From a checkpoint of a small audio frame classifier: batches of 128, 26041 training examples.
Rows from block 5, named by matrix and row number. Each number is 50 + 12 x the weight over its row's rms, rounded and kept within 0 to 99. All counts start at 0. After the name is the row's rms in percent of the matrix's.
# pw1: conv module expand (GLU, value and gate stacked) (model.blocks.5.conv.pw1.weight, 384x192), inputs 128-191
pw1.244 107:00 52 57 69 49 50 41 59 43 45 49 61 87 32 55 49 50 54 77 55 59 48 57 57 53 57 51 45 50 50 50 48 99 50 51 62 50 47 37 55 49 48 54 46 27 44 50 47 54 50 50 70 46 50 47 33 51 55 99 30 50 48 59 49
pw1.245 162:54 51 50 50 51 33 50 58 51 52 50 74 50 28 36 48 42 33 45 50 51 52 66 46 49 46 51 47 54 24 44 49 41 05 42 48 50 49 30 50 50 50 49 47 48 34 63 50 51 48 50 49 51 50 55 49 55 28 54 43 54 55 46 68
pw1.246 089:45 50 64 48 79 51 51 33 51 43 56 42 45 49 53 52 49 49 50 53 50 47 48 49 19 33 56 69 47 53 50 59 62 49 48 46 41 50 55 04 51 64 47 50 64 52 30 52 46 52 50 40 89 50 61 65 54 49 47 52 50 86 52 61
pw1.247 128:71 47 50 49 44 55 50 36 50 33 63 62 32 14 82 43 50 82 48 43 55 37 42 52 50 50 34 57 52 32 51 45 49 53 44 49 44 18 51 37 50 92 51 54 55 54 52 50 18 38 52 53 48 64 41 52 53 59 42 52 50 45 49 90
pw1.248 112:56 50 33 51 56 43 51 47 47 67 50 43 40 44 84 67 50 49 59 49 52 73 48 59 49 57 40 50 59 50 42 51 55 51 45 50 44 50 50 50 52 72 46 73 43 50 50 56 46 43 47 36 50 49 50 50 54 49 49 49 47 50 35 73
pw1.249 098:47 36 54 46 48 53 50 40 10 29 39 84 55 50 50 51 47 50 48 71 67 44 51 50 67 56 55 50 00 56 48 50 41 42 47 50 49 44 49 48 38 54 52 52 62 64 47 42 51 51 63 54 51 51 49 35 49 80 65 55 48 51 50 52
pw1.250 105:50 50 50 23 51 42 20 51 49 69 48 79 33 52 53 50 52 33 46 59 23 52 54 54 72 49 40 48 51 50 51 56 56 49 43 50 70 58 83 49 44 68 60 46 21 50 48 50 52 56 56 65 52 44 40 52 50 50 49 48 65 50 43 49
pw1.251 113:50 43 56 42 40 54 56 48 50 68 50 51 56 45 58 71 49 45 52 50 73 50 48 39 50 24 52 51 51 50 27 50 50 48 42 44 38 72 57 52 49 07 51 62 65 99 50 52 36 27 48 89 49 67 51 50 50 50 51 47 36 58 50 54
pw1.252 088:65 49 50 60 50 45 46 46 52 51 60 51 40 58 50 18 51 50 50 41 48 78 43 56 51 27 49 78 62 49 51 45 21 50 66 23 47 83 37 65 50 53 48 23 50 60 51 50 57 48 51 62 71 45 48 47 47 58 51 54 53 53 37 34
pw1.253 100:45 38 63 46 53 48 50 32 21 41 49 51 50 42 28 57 38 33 56 51 48 64 50 69 49 40 82 67 24 50 55 47 56 62 36 22 53 54 45 51 50 50 63 31 83 64 53 31 56 51 55 57 52 42 50 51 72 73 49 53 22 73 47 49
pw1.254 137:48 59 47 51 37 54 08 66 50 47 55 50 15 58 50 49 52 49 49 49 56 56 56 48 51 46 51 54 50 50 50 50 53 49 92 51 49 50 50 43 55 49 49 55 50 50 50 50 42 48 48 51 54 41 48 42 53 49 48 50 48 49 74 45
pw1.255 090:45 45 30 47 50 48 51 44 42 54 56 76 78 50 32 50 23 49 63 49 52 54 43 58 36 67 50 49 28 56 39 49 57 52 49 73 46 47 50 47 52 45 50 78 60 55 51 47 51 54 53 55 30 50 48 49 48 51 22 40 50 52 50 52
pw1.256 135:67 40 52 55 41 32 49 54 44 49 59 52 55 51 76 50 37 46 51 54 60 50 50 15 47 63 50 83 51 50 49 46 52 50 55 51 62 56 50 51 39 53 50 38 50 50 49 40 47 49 39 38 50 42 14 48 50 50 53 52 50 46 13 55
pw1.257 095:60 31 38 48 53 52 61 45 49 49 50 43 47 95 51 35 51 46 50 55 56 50 50 56 48 52 47 41 54 47 36 48 57 53 56 54 48 43 47 53 65 52 27 34 50 40 50 53 50 50 46 06 55 58 31 49 49 49 47 59 49 44 45 41
pw1.258 086:49 43 42 39 49 50 36 56 57 52 48 50 72 50 41 50 53 29 50 47 28 50 51 48 53 51 49 28 50 50 78 50 40 50 58 51 68 50 48 48 50 47 66 23 67 50 52 50 08 68 51 35 14 37 36 43 43 63 52 50 50 50 51 52
pw1.259 119:69 42 50 30 53 42 54 54 56 55 49 52 59 49 58 49 49 52 50 59 51 29 50 51 44 51 62 50 65 16 50 49 50 77 51 50 50 59 49 49 49 47 71 46 50 50 70 51 62 65 66 55 50 50 20 55 52 50 49 59 42 52 68 51
pw1.260 123:72 39 64 51 52 46 28 46 51 50 46 49 45 47 07 29 50 50 50 43 50 49 55 56 60 45 76 21 50 56 51 50 59 29 50 86 32 52 50 51 50 50 46 49 62 45 55 62 50 42 68 24 55 46 02 19 51 43 47 51 60 50 22 62
pw1.261 089:30 67 64 52 50 50 58 51 50 73 53 64 27 58 51 50 25 42 59 50 31 59 50 49 50 79 48 36 55 63 53 68 45 57 48 50 53 50 50 54 52 49 52 38 48 49 53 48 50 71 42 50 45 50 50 67 37 50 42 55 37 49 61 51
pw1.262 102:29 57 17 46 52 38 71 50 43 47 49 54 52 53 31 39 47 52 61 51 51 59 50 54 43 65 39 50 48 65 36 58 50 60 61 50 59 47 50 49 55 54 47 50 54 72 59 49 50 17 50 71 42 37 51 52 48 47 04 47 50 53 50 44
pw1.263 090:43 13 34 36 39 46 47 57 51 43 49 57 34 54 47 53 50 49 20 35 68 44 50 41 59 50 53 58 51 44 53 22 49 51 49 46 52 50 47 46 46 90 54 68 92 45 58 45 42 56 33 60 50 23 36 57 47 48 54 47 51 49 65 54
pw1.264 088:48 52 47 50 45 73 47 45 74 57 55 19 61 50 50 24 51 47 51 53 47 52 50 78 50 50 50 50 52 53 49 47 68 51 52 52 47 62 56 36 50 50 58 56 67 44 53 63 61 50 56 54 54 45 49 53 49 50 51 42 60 68 50 57
pw1.265 106:51 51 91 53 72 48 58 65 44 52 43 49 53 48 38 52 46 39 50 49 56 52 49 28 52 45 50 50 47 45 50 64 50 49 46 51 54 41 64 49 49 51 43 58 54 34 59 54 48 33 59 51 50 40 42 56 50 52 46 51 50 49 53 49
pw1.266 115:50 18 51 50 31 69 47 49 50 77 51 51 50 78 53 44 65 35 66 50 51 42 42 35 42 50 48 50 49 50 36 45 87 57 47 47 52 51 50 50 50 49 60 51 51 52 52 46 55 50 42 52 49 51 49 50 49 53 54 49 52 59 45 50
pw1.267 096:54 64 51 45 62 51 51 59 29 48 57 42 49 52 57 55 71 56 60 50 50 50 46 47 48 51 33 46 56 40 51 58 50 34 56 48 42 36 49 55 50 50 52 56 55 50 89 48 46 50 53 55 49 53 47 45 78 38 45 53 61 49 59 51
pw1.268 094:50 49 37 69 59 50 51 52 60 49 64 50 47 42 52 51 86 50 34 11 46 39 50 39 50 49 46 61 70 50 50 23 39 35 49 51 58 52 73 41 61 94 36 45 46 53 50 49 49 71 48 45 50 42 63 50 53 54 43 56 50 55 11 28
pw1.269 137:39 38 55 52 95 50 48 48 50 54 45 50 50 61 54 50 41 50 52 51 55 50 47 67 50 38 42 50 46 50 69 45 45 61 49 40 50 70 39 52 52 43 83 43 51 50 59 50 89 50 41 70 41 39 17 85 50 50 49 63 50 67 48 35
pw1.270 096:48 44 37 19 35 50 40 68 54 49 50 54 50 48 49 49 15 51 54 50 53 69 47 56 49 67 52 59 50 49 57 54 54 31 50 49 55 40 50 51 56 50 43 56 53 56 45 54 25 49 33 78 35 49 61 66 51 58 84 19 41 50 56 36
pw1.271 070:54 44 45 46 42 29 44 56 51 51 40 54 59 50 42 52 42 49 50 66 50 56 52 39 50 46 49 50 81 52 50 30 45 61 76 43 41 00 46 46 64 55 54 50 57 50 50 34 54 04 44 23 50 57 51 53 46 61 49 51 79 32 51 54
pw1.272 100:79 61 48 38 65 32 50 50 51 40 49 57 42 48 63 64 53 32 51 49 57 40 45 40 32 50 50 45 49 49 55 55 50 64 44 45 38 50 50 22 41 47 51 52 50 53 48 86 50 52 48 48 45 61 49 55 56 49 61 50 62 58 51 69
pw1.273 094:49 38 49 50 46 42 51 79 43 59 55 41 57 74 48 50 51 49 52 39 52 61 50 57 50 49 49 29 49 49 50 40 26 72 47 68 50 56 37 46 40 58 50 50 58 53 59 17 57 49 52 48 51 41 47 05 52 49 20 41 43 52 54 66
pw1.274 141:50 20 56 44 50 56 51 50 55 49 37 47 45 52 48 26 48 72 54 43 53 44 58 37 50 51 26 64 50 75 45 53 47 48 42 64 57 39 54 49 54 82 72 50 09 51 50 54 54 83 62 52 50 48 49 73 58 46 54 27 73 49 51 66
pw1.275 088:49 67 49 56 50 61 18 40 42 51 56 46 50 42 53 50 47 57 62 48 51 57 76 50 43 49 48 59 51 49 48 33 47 55 82 46 52 50 51 49 39 43 49 52 54 54 54 52 53 02 64 56 66 36 51 43 49 63 46 50 51 48 44 46
pw1.276 099:51 45 79 34 44 52 21 27 48 48 50 55 48 44 45 60 52 51 50 60 50 56 87 48 50 67 50 26 62 50 44 52 51 58 63 45 27 45 48 30 49 48 52 49 50 64 40 54 39 54 49 52 57 47 37 43 50 49 49 48 40 40 48 44
pw1.277 096:47 50 60 07 37 50 50 49 46 50 50 52 71 29 38 50 52 46 38 46 38 45 53 50 54 48 55 51 42 49 50 37 48 40 49 51 54 50 38 48 58 75 59 48 55 50 99 59 52 50 51 53 20 53 49 71 67 48 50 51 49 38 27 51
pw1.278 096:46 52 53 44 50 36 50 56 45 50 44 49 50 37 32 46 41 46 64 48 32 50 50 50 18 55 26 44 48 50 72 46 56 55 44 24 47 43 62 65 50 49 53 59 50 48 99 55 36 45 49 49 47 41 43 39 65 45 74 32 51 47 50 66
pw1.279 102:54 27 18 38 51 51 62 63 52 57 48 51 56 48 49 50 51 53 54 37 49 51 99 37 49 47 47 49 53 65 45 49 51 49 52 51 50 51 54 59 50 50 51 28 56 55 28 50 51 50 75 74 53 45 39 52 50 58 48 46 49 48 51 51
pw1.280 099:61 47 47 50 51 64 49 53 83 50 99 49 50 54 39 48 50 50 62 28 48 50 62 53 30 47 49 54 43 45 58 28 62 55 36 36 38 56 50 58 73 49 45 82 37 35 45 60 50 43 50 70 50 42 52 46 53 42 36 37 47 45 50 53
pw1.281 111:52 51 53 56 48 49 51 72 43 56 51 53 84 48 45 26 34 49 60 66 51 47 53 49 52 43 50 49 45 50 50 45 51 44 45 55 51 56 38 63 45 56 50 37 50 49 49 55 52 50 49 51 50 50 42 53 50 33 51 32 51 29 49 54
pw1.282 117:49 45 19 48 49 50 50 51 23 54 82 62 44 49 50 55 45 50 14 50 56 52 53 57 53 50 25 41 57 00 52 68 59 50 51 61 50 50 52 52 49 47 50 67 91 44 50 40 50 20 56 42 49 50 14 70 50 51 50 24 30 35 50 51
pw1.283 098:51 45 34 46 50 49 50 50 65 61 53 23 50 49 48 48 48 61 66 50 31 49 52 61 50 51 51 47 50 72 14 50 77 40 51 53 47 51 48 49 54 54 61 50 45 47 36 45 46 28 49 39 50 53 58 52 42 43 58 45 54 45 35 60
pw1.284 089:54 54 59 54 89 50 51 47 50 36 27 56 37 44 49 47 50 52 65 58 48 50 71 58 46 47 51 50 59 32 51 49 48 50 50 50 50 52 50 50 52 70 61 68 61 58 59 49 50 40 38 49 52 57 25 50 65 61 55 50 49 64 60 47
pw1.285 122:51 51 50 49 49 38 47 49 90 56 37 50 51 54 53 42 70 53 51 47 29 46 51 50 52 52 45 54 48 65 50 81 26 49 49 46 74 69 54 50 49 53 34 48 62 44 62 47 51 93 45 49 52 49 68 51 49 48 50 49 50 50 49 38
pw1.286 120:65 49 49 53 66 50 50 50 49 56 50 50 50 33 52 50 50 50 48 47 39 51 49 36 49 58 35 38 50 28 51 41 67 36 47 49 49 50 51 49 43 66 58 44 48 82 34 52 47 47 48 48 52 49 49 50 58 54 59 49 49 91 50 52
pw1.287 131:50 74 50 49 50 45 46 52 91 52 49 52 29 50 71 47 57 39 51 37 66 42 53 49 49 52 50 48 53 48 60 50 49 50 60 50 48 50 42 51 60 63 49 32 52 50 49 48 33 52 50 67 50 55 49 50 43 51 48 71 54 50 50 48
pw1.288 117:50 51 44 45 51 56 51 47 28 41 50 50 49 46 53 83 47 48 52 69 43 50 49 50 55 35 50 49 64 81 47 49 27 44 45 57 55 62 70 49 50 48 33 56 85 33 61 44 40 51 48 24 64 50 30 37 58 46 50 12 43 36 38 42
pw1.289 111:58 47 51 50 58 44 22 52 49 49 66 51 38 40 42 40 36 50 52 45 46 53 42 54 42 32 51 51 26 43 97 53 48 49 43 49 50 62 54 70 67 60 50 54 42 53 49 50 59 41 82 62 60 38 51 50 74 61 54 43 74 49 45 36
pw1.290 100:70 50 49 52 50 51 38 71 50 16 52 46 45 52 40 45 60 25 47 50 74 41 59 53 56 36 50 52 59 50 20 52 52 87 53 55 50 60 37 55 52 56 50 51 50 45 65 51 48 64 52 37 55 49 51 38 41 54 50 50 65 45 56 51
pw1.291 095:60 51 60 50 41 57 59 59 16 48 43 51 25 22 50 52 36 49 42 46 50 44 51 74 54 50 19 54 65 46 61 55 50 55 50 45 65 57 51 56 63 59 53 36 59 50 47 50 39 47 43 48 57 43 43 50 53 02 48 35 80 46 29 51
pw1.292 100:50 50 52 54 48 45 48 50 43 50 51 52 50 50 51 36 49 50 41 56 60 49 42 37 49 50 66 51 48 47 50 43 61 51 15 43 51 45 75 58 52 50 84 56 54 51 46 34 80 51 36 46 10 46 64 54 24 53 41 48 50 52 54 56
pw1.293 097:58 31 47 54 50 48 56 50 50 50 47 42 54 54 49 57 49 26 50 41 69 50 40 42 50 51 50 56 50 54 48 47 51 57 56 40 45 41 49 46 50 36 56 49 50 61 70 52 43 83 53 44 63 50 49 50 72 51 49 52 59 49 65 55